config.yaml
dataset: "rendered dice on a table"
pixel_unshuffle: 2
epochs: 2.3
Rows from block 9 of a small segmentation model, named by matrix and row number. Rows with one number belong to one channel. Each number is 500 + 50 x the weight over its row's rms, rounded and kept within 0 to 999. All counts start at 0. Numbers have three digits each.
Before each channel's rows are labels from the 100 images, of 14976, where the channel reaches its highest value: "strongest on" is what is common among them. Only what is clearly more common there than usual is listed. The data: rendered dice on a table.
# convs0: first 3x3 conv (model.decb.0.1.convs.0.weight, 256x256x3x3, standardized in use, each kernel summed), inputs 0-127
# convs1: second 3x3 conv (model.decb.0.1.convs.1.weight, 256x256x3x3, standardized in use, transposed, each kernel summed), outputs 0-127

strongest on: dice: three
convs0.141:507439503511477491436512491478500455505525535455530470478491508474502490430504474505535490503493469478530497454529508486509575517504559554494553512497511467505471514508494436490511501481372558487516532469436502502380466451556455517507364480495474541517474481504508519508560480508483492522475504507506505534462476494535455438493509492499498458513501507501512500490518520513440503456428
convs1.141:459537529583480528432543493445380489541404393547493472520412463458435443456482576528474501423535408401476547514477508383537498468553392574420531568443492463507454493462582556463447533389489495510456476507443395483456486576476448520533492476459401525577547461581614508437425511427434483500521524449451502450529489471530486469546550520476485502612437453633525436423591375569460513438389

strongest on: dice: three
convs0.161:487453513488517520422544565495450424497597574534501518476488474448506437451480459519503513539583457482500527448534499439492524479456587610491477510477469406588621593443514461555525544382387539494498460500489482434471548381546548474513415542467497518490512484442494505497533497482489460502495453561447545542492473489479571539478466511473485497557536485465506531558538549553391555535461
convs1.161:534424488574533540508436517468431477519465448479475448474540464416473455456432584545492470440508457451548422557497502464518468578542551497418497448452578461520482549668421404538435619524484454541549496555491470411534553545480471541498537449455466529528403476561519526478454494477469441521568549429462544532567450492501472565559557453505409503546494548571540458409506432551462404506474

strongest on: dice: one
convs0.204:505483481554444490479514536539500494588499548411520426516461481550565596520401437431561434489464477461495483512473564550511559486621463476459542526516506525508472536430496511483497541484535547473533461491489501574536589494544404450503569467488479479480463486536492476489593422467544580475463493527528480458441539458685475440546480474485460421491511519519559491488519453515401518534383
convs1.204:509382572535588491417505473567477621473517438475450543522572422438499475494510532485539438532459484506512535458504533529572464508486504550512494497512534449551599465466457482406465558481545487453439531536477468507499506470413449414493454517468514585550477531554498471468518602474568514509536524477521604501552504596497518418551575510481541437515404514482472517481481511536491514447477

strongest on: dice: three; yellow die
convs0.96:508479516426544543493460459485519538517570518428474515530496477426480463510485531541510488419487514485510548499530549545493432457583411383576586552521528571502446494531519466566484548469417441507465539540464539527486525504601543524515341487543489522498460474516503504493529521505512484500555563411550526514530491525513476529529463497516494523525480488481439483534487529512516494393425
convs1.96:536491567446453498575536512518528615475541546487582459454474533450549519487553468532562442525486537484486522455522570519463446522487566422526520450512462538474580464417502568568523517479458555575482479453484564533501589486534500434381471556519448435446553462447457461569523463521545494536402445522534620515479485521507366563539508449525548446441428472529467495495480560463479469502576

strongest on: dice: one; total: 4
convs0.49:476426516520511500513492514518473483561563471423530523544461502401589506494440550462486541549478599386527492506486541539486474606550496509485505487566539471542275585491493459457421572481485438439430430440510440544516548366613478520493604543506493440561503537490469489499450467510489510463517513535501546494537553499613505588534468572530500505466531526421500499575531521517470472440440
convs1.49:478447478540537446522496533640561459497511548410520529491491496480557473601440468488542487555478530573475505616586504570467413413494582448505492560527531468402443538542545435520463481455475585485586525456519514484611555473493512456508513454466598463504569495524498499508540493526538478550426472489504502528469529582484505499490486490603457552454425561525481620469438531467622478531578

strongest on: dice: three
convs0.36:455621477539448398523504599515522499398542498524497515562467503501475501405676500484517530559505487476505454508470448540491461451452449586452575484584460509492485507517404506514464533433414507527484430451526462513422507527499551560499523559539514479525514518492482507512523485555500516459483422539461481577569508499374501475447491443505495551548488506518431585539451462477484547544531
convs1.36:446528548448466508578438538451511394487531527485544501435461509436516588512455438551532516528554568559470463401586496491522439482450534523511529461497528552438492514449593524449490612512507514429483578658476506549497424498480486490488498469547505425451600506450434534521550493564509488496588480496522471460507459495472561500475480449479491445477483465540459458562456503443501468552568

strongest on: dice: three
convs0.223:531504494485585496497525555538500500378491499512503498498519505504501534437553462511409545518570495494561619488535516380472499573509470419446566515476497556498521435478471421609472470541460411559446534574480592501539515547371493471529435514535488463525478484484526482517543548533519421520497522489482468486459415573431526495471490530540521558505544532443440468527481501467489528411502
convs1.223:496624458434622464460508414431482466510500528470477460500487509502468504478466424493428593491435527495571535592574470498470514491478434498549529424414457479490466548503477464454562522538566536436520456531483550495593459307539551564483439514535539466419506499500469562533492428519530605437510442502495395458447639434511504526514417525512512567528435488507509568503474469456459524538526

strongest on: dice: three
convs0.244:486466545542485440514485450563582531642468513498543518569490517673487442533498486519425483510421560506478486471570528449517495534418492465473472533510479480431522517514538513433523507420544393577523550452577550515537517485411556485500420530556568513469528540452495531490539500492440535439537507487520517462482489486636510514467487461507458523510444467449430378481622544507552386524598
convs1.244:532487451516454546469459506387497493520484508580487467454449520472499515434498540547546444485470510450406490582442456485473494500438500466482525548513522555528490493463487459513504386509366426472422526492424576502388538575429428608551434497508408579522481514511496452513494517514516530484534564500544534553606462506490616518538475381532545542490620477517526433444534480498461474472464

strongest on: dice: one; total: 1
convs0.142:507513508516538492452485570495518458546530458409566417511545514516505399443495526493501499571469485476506492494441492481506497486545609592503506472437505498504419626482511481519483491528506502477430442476572516528518585432548411493532621543485488485498506456464485466497446485493514512414488498622495526513524516550540544531538434438497507559563504541395499504511514469567547500529516
convs1.142:538547483503475453391503521521528511504486486459456466462512479433519453529488522635478539554435490473629468544476436521509503612481490493503512480518540375471510511491457399419449352485486544554493398537585479480550481479513547603566470534491573403531556499479479510514505498518489515598405509519522415505490596496459510459493415511489494559536498481437560511571447547513570516477532

strongest on: dice: three
convs0.24:509443548512464481465561536547540550458556467504446529447501544510479409545452551494435560548499536464430481542474468426517394427539453515482460533488520502421324484534482472444479500516470528441506544415397465427536535401558367535462553514502455486554568533528538467542473557557565519457453548449495538468514515474472583502519472548515566555401499537443587457553514502426470486512543
convs1.24:531480435551464472614416477518554517492513496333537471556501497654517483615519553445553358433549498464449421425513585530541565524463545502489569430543514528491479520470535463553442478514511644564482478556503559511484574553449500541520550480475478546537563489464493579500523559513467350535542525478564479554478447509463543451454500524545536470478517578477453577513483525490512371503520

strongest on: dice: one
convs0.89:460502478471445627498477438474508529594517413545551461502515495485433499574523494521572564498474490483556455557556517448475499643524665527499431520508494466561345534429464592509386476487384450512460515481578475485543511422611443467513472488541497452501542506476460508526470436510539506497497490501481551520472508479518481551460489508549513586484460455414467474473485489443437513553457
convs1.89:561474509468417535444570487517580472541506524464478487496447506483508504512500505583477506557502504538531461444518480574536553526533499415529487460529447544367411578523468437515462509502470391463484414426521398529546467574522525618492586576471450462475486481513501506497497573524496538506469620477543513529476468469487500484431575502544560564474548425498523575532566515487566464493489

strongest on: dice: one
convs0.87:545500542492528433493531530460531550453422453536433521495555555601507481502449485508456538461485434492508496472448526455430427494462541502489453487458519385552538506493474540520414453558592392511451494481490470474468464459505561562538480499485516492535513463512571518514446523555475522512520523539387466533507511564390516518542518514532554552508463542498537523540442524435470492451536
convs1.87:516573460533660468545589538559479582489515512491471527603514490549518434527552502406537488460514496468447484525640525508476497474529485529502436564470539418490480547551502489468446574520523669489550462488541452409478498445508502404469597456447500603495462512576524634487495519496503453404422516498472496552543527535515431518452531562545500506473487442437506549521563551498541439433506

strongest on: dice: one
convs0.33:501549487535405457403492562529453462406436501518437419535616467592500542466482476506553486530562438478484518515542546578486406475497520419535455493579507587453517475405573511479530470511558588560448423502554468479520513595503430510459508545459500389489559495524487529480461549497534553411447545458515461440466461498450527484488510554505495490487580518530456561495453428535506515529562
convs1.33:437490499471452523510416532420533444463524507536484489479447547460499454491444456501474532532589521454517457475441517560418466404519559507454514419551464597569505418520417517525556409531459467448541485443491522494504432519566517566422396425538543436492520524482497464499499509490511494459513512527544417441596472475498410445444475454473435510480510508552481450440532541470506484544562

strongest on: dice: three
convs0.217:493503511474519396535521518537547492394534544553415517521454516510493465440539578463535484541469508556439537572504512478518469503545512503567549557511499508475431529522499525439484554536448512448414534486533491500375517421597393536522391505507590554480491473527487474484515563528493518507561501457508535479517544510410457479506468494524517511494512543563525627549483503474553506505561
convs1.217:541508506488461508483514554549552446423532480458549522470498492485533449544501533578535484476621513541455485389548602466543534451464480486473519502564450493489445453580508510481466508476483567475445429490534457533590598556590525517430461606473513438542512509445444473460545528518528488617551464444524422463532448581458489396487459461521595566469460465471481532542495528490519444463494

strongest on: dice: three
convs0.254:428470520472489571532502468498508479514513519506472460475471455549544536501416505417546558543502443488536490515525591579494403461567518480475449486486452460473491423522480537509423547447497429463336488490517496495510425442553495498537497529574480543493463492459527518483595495480539542478460524499437508478511384532617485463436462442513486545470534553563560489496417547502458524494493
convs1.254:494483455498395479456535538536501559470539480464495508505518512484542505460541518487499357509512476488451438407468533446564582507516539490484525595547570506489512506560513482462453488491466499597461563402467471474518563503437509382474455494459503491543555435519459460471527589491515453557528482492502613546549406577461426391439549487530572377481510479475463467473558562519424441414505

strongest on: dice: one
convs0.167:509548524468481541468503574525498497601559488442466458438539528535549345514422520500451535527464541516474429474483470452525488496455504606492461505554469490476419571521431543518456489616538495438498501481573536564498603457447425566519490549477513493505523497505513495513462479514476519472502490587520506544527453455516576497539487480513536496558490517415451481516459487518517525646572
convs1.167:554594518504471486544463503504554576511482503493456519557517491530517442529529571545451466575491499546537515513501467546439491479494457481509454381531497574469522483450529478509427417438589580511533481399598564451475512531564484600650501530494545529539508465552549453462463522487471464572487547565468552444490535469444541421510499560457462534504526481349547537579456533541574559442512